config.toml
encoder_arch = "convmixer"
model = "contrastive image-text model"
dataset = "procedural textures in two colours, tilted and lit"
train_examples = 195000
image_size = 48
crop_scale_min = 1
horizontal_flip = true
color_jitter = 0.2
tokenizer = "word"
vocab_size = 52
loss = "softmax"
embed_dim = 128
encoder_norm = "batchnorm"
encoder_activation = "celu"
encoder_patch_size = 4
encoder_depths = [9]
encoder_kernel_size = 5
encoder_widths = [256]
text_encoder_causal = true
text_encoder_width = 384
text_encoder_layers = 6
text_encoder_norm = "layernorm"
text_encoder_norm_position = "res_post"
text_encoder_activation = "gelu_tanh"
text_encoder_mlp_ratio = 3
text_encoder_head_dim = 32
text_encoder_fused_qkv = true
text_encoder_bias = "qkv"
text_encoder_qk_norm = true
text_encoder_parallel_block = false
text_encoder_inner_norm = false
text_encoder_positions = "learned"
init = "trunc_normal_002"
optimizer = "muon"
muon_scale = "match_rms_adamw"
learning_rate = 0.0074
momentum = 0.9
nesterov = false
orthogonalizer = "newton_schulz_5"
adamw_lr_other_params = 0.0013
max_steps = 6000
batch_size = 512
epochs = 15.8
lr_schedule = "cosine"
final_lr_fraction = 0.1
warmup_steps = 600
weight_decay = 0.2
adamw_weight_decay_other_params = 0.01
Rows from block 4 of the image encoder of a small contrastive image-text model, named by matrix and row number. Each number is 128 + 32 x the weight over its row's rms, rounded and kept within 0 to 255. All counts start at 0. Numbers have three digits each.
After each channel's rows are labels from the 100 images, of 14848, where the channel reaches its highest value: "strongest on" is what is common among them; "place" is the part of the image that holds the peak. Only what is clearly more common there than usual is listed. The data: procedural textures in two colours, tilted and lit.
# pw: pointwise conv (encoder.blocks.4.pw.weight, 256x256x1x1), inputs 172-255

pw.109:100091097111119125100146110123146112099075186063096149170176134135126132152138161093085094153114148115162135102131077150137136082093132161174090116116132051115122141114141108182106118189111180136080104140131101139119158158119149150108100152163098087124
strongest on: ground colour: red
place: centre

pw.123:176076132083177080126125113124101159083180134128110132166087143236111128069105086214105142135168147127134154169122086169086130112106116136128130168161146150065145145141183134161072130108106113161168121071100153164209136135124103129104151128076118163099
strongest on: white; red; pattern colour: red; pattern colour: white
place: bottom left

pw.74:122150097112128154113139030128107101082193130112098159115112083143157120166132102081088162202170132097151147116097172074150157092121119104164088143134149189113122082105108119082099152142107120116150107085131085085135085151108194107138125112206171146139
strongest on: rays
place: centre

pw.111:154151138092123157151173152099167133112130099118136106127080126085139114114111099102089152116084093167080159160176149139051098100115163132121114060157146172105079144121135128071136147130099165130097114141162125171136153196124110088118095160192183120081
strongest on: triangles; rays
place: centre

pw.32:117123117096160124131124109104118102175183162135147175159082126112150092111115113119061143119092055138078152106137124142185142067112106123156143149118161086101129152110155124151092105133154115181133130177180146102120098073111098088124167131127113126119
strongest on: spiral
place: centre

pw.241:174106140133084143130126094163107100158156187135104104130149127132123138132140143155123136193062131119121082120155180111126143098138133104111097157051140113137127116087151141120148100130137118111139159044090122079067136180116164158105186171174081169104
strongest on: rings; spiral
place: centre

pw.51:145133110114099172184188134176169100138123096118190138101177133108093094101092197131188121141128116128124140132116112150075035102120055136167164153117139087124096161118134154087108072165143091171109175169119157144126099078180118118081103141178129095157
strongest on: rings; bubbly
place: centre

pw.219:115127104131126158136131110104168044133154079085135116188172153099151129127096165109159062118152164107165162103146103113146112129140121142152128187087143070128151183134120095101045160151127073150113127060112120114126130107114153065109132094138136081121
strongest on: spiral
place: centre

pw.171:124108130095145172114142146115121145131104148097152186128099181124140174073132153119098119127130163130106010141150000092072139124158099136134133129092141097151125167138098094126175113107122104148097154135137162127104027116031093110180088112117082092141
strongest on: yellow; pattern colour: yellow; blue; ground colour: blue
place: top centre; top left

pw.127:131095123143115140144165081128168128135124138154132077143179138133057095080147151104146161132150142086166179148140116076202132119141111128137073117144146075152131112079065095142111151186099098130114110102082131128153140160116107101111133122175131128090
strongest on: triangles; coarse scale
place: centre

pw.92:106170122129107132099140104081123140121074156163127096121149140168119153106177115116111095104086110116108162115166211074132150163128097140151168137106075124129171125122110065088153131153107130225115158212136095160098118098100135085111140089122130149141
strongest on: blue; pattern colour: blue; pattern colour: teal; ground colour: orange
place: top centre

pw.164:129150156111174150110133139116057162089136153100165103075154100152150167136166105099153161140102137131205118127119230140130066125095149138140100106154148117135079138128133099154129111169093094177115132165068146127152145099207131149178090132109134196143
strongest on: blue; pattern colour: blue
place: top centre

pw.30:142107175044128103155160177138117058131109148085119153190206130112093134124132128178160198116110123157084128112131104128113099142059111051098120120086126111094142111151097103074091127118150145110098146173139111103157162158129077124118087121080125132089
strongest on: bubbly
place: centre

pw.136:102110129152082120138165146084116105134153071072143117108126115118085133110129148075135147179100203097123150188113096126087085103143120137043157099126087099156191149139150119109179174152096134148155150033096146121094163153151200122078136114161159187112
strongest on: spiral; rings
place: centre; middle right

pw.50:084135138097143125127105163131211115112100174129150130146107129131155145136122119144137106137122093097106124099118083126133146126120058137103213153170231165150121115149123174128118131085139123114084131240132103095149104058146148135080095149127135085141
strongest on: spiral; rings
place: centre; bottom centre

pw.36:128220103084114161135105135125062104101135069118148112138108173160206141141153113061200049108092140044127123180122127084138087107103152134113111112133135190132106167092124099127136194191146111141107140067142111083137091163158144155127085119130107117145
strongest on: rings
place: centre

pw.209:176130129069109000133089158097117132129125112154150159110114106162156138151123078106122167115114142103149000133140000100185144140184138128083095118129115096169136089167132148152107126084131110127145118125136163129106114161082160114169099180165138140142
strongest on: orange; pattern colour: orange; teal; ground colour: teal
place: top left

pw.116:128089180124122096090110121125140155125170140148103142100124083110132120170148132128121154154127097140178083173124178156099112126104141122123149144110118153092186142193046131186104107152164144195093148090125109071085146093095131143138149091088134157185
strongest on: orange; blue; pattern colour: orange; ground colour: blue
place: bottom left

pw.215:178113134092119114150205148094142149111113134092094139151185116088139128135128171118130136144096030079109122117152137095184098159156123146153121128112061121112109139089138216119148218115137147133146112195153161067098106087140114101119129165155102080084
strongest on: coarse scale; dotted; rings
place: centre

pw.191:202093148068105145141106166121109148114138130121125146098204116149148137148140190168134126174132144136102120120128129121096068093093156084108157112082138090151117121116136070092131109163102115127102100161112093132134119117117076156129195196110117082075
strongest on: bubbly
place: centre

pw.23:095140114138086109180138091101075169081147132119133115153147147123112101190081141100116103118132108079150149115117087102112112168102096132159083158131182101166118128093095096109146099194122142098145163119157153164087148182115148083119100138172182147089
strongest on: rays
place: centre

pw.5:141069116065118128135062130147152132178106130176084142085133098087145157138068124177130145109079131216037162155132133086130120136063111133107142129145141127156132106099092093206107117130107095102115141116137097152135120141101119164119118130138108105109
strongest on: red; teal; ground colour: teal; pattern colour: red
place: bottom left

pw.131:163128164114155086156126159118140113105113054071143140140116147109131142132120152149217095137122125161070161103153127100093183131082090124114119155149125118101170135156099077097165134159136166160132121133149143114136106043068089182139044121140098123116
strongest on: red; rays
place: centre

pw.38:177158153073104255130112148133106110096107135079103168153164114157156149183124101166137111124118114147105164096140097083143134137178179150172205128148156129160128095127088130103190086138141171130134158122138078148118086086132139113184162128126144183162
strongest on: yellow; pattern colour: yellow; purple; ground colour: purple
place: top left

pw.181:120094146166138234137074116108068160089088124043145086123124143155115159097102108117087191101161136086106155131137160078145144116097091126115106065091125064131109114169113100086127105146104115182157163123083152114219087161172139106119084127135129146142
strongest on: teal; pattern colour: teal; red; ground colour: red
place: top centre; top left

pw.233:158071116086149148106115082129101162138096131156150135130108159126092135120153125126056138115090113101156118123136122165131129155122087122151151135098091111129110119137166165122174128190193075135143060199111105136088122149114145081121149151168097120146
strongest on: coarse scale; looped; triangles
place: centre

pw.114:178122146141108120108137126126121104118103109143138163142154101136100138106128178142141094151129111125143070095139094166109125149141106138125146150094153080062110125126153120120166137141122129140125085158150105149099130118103102118124112136143103150127
strongest on: striped
place: centre

pw.78:150140137090124104176105106090106091181127098112130122129159109125133083118136143087123148206093101202158100123156153086118131131090180065118159139160150082134124130097061162129154158187103102118156138127159118250130161119131091128132162141119096066101
strongest on: rays
place: centre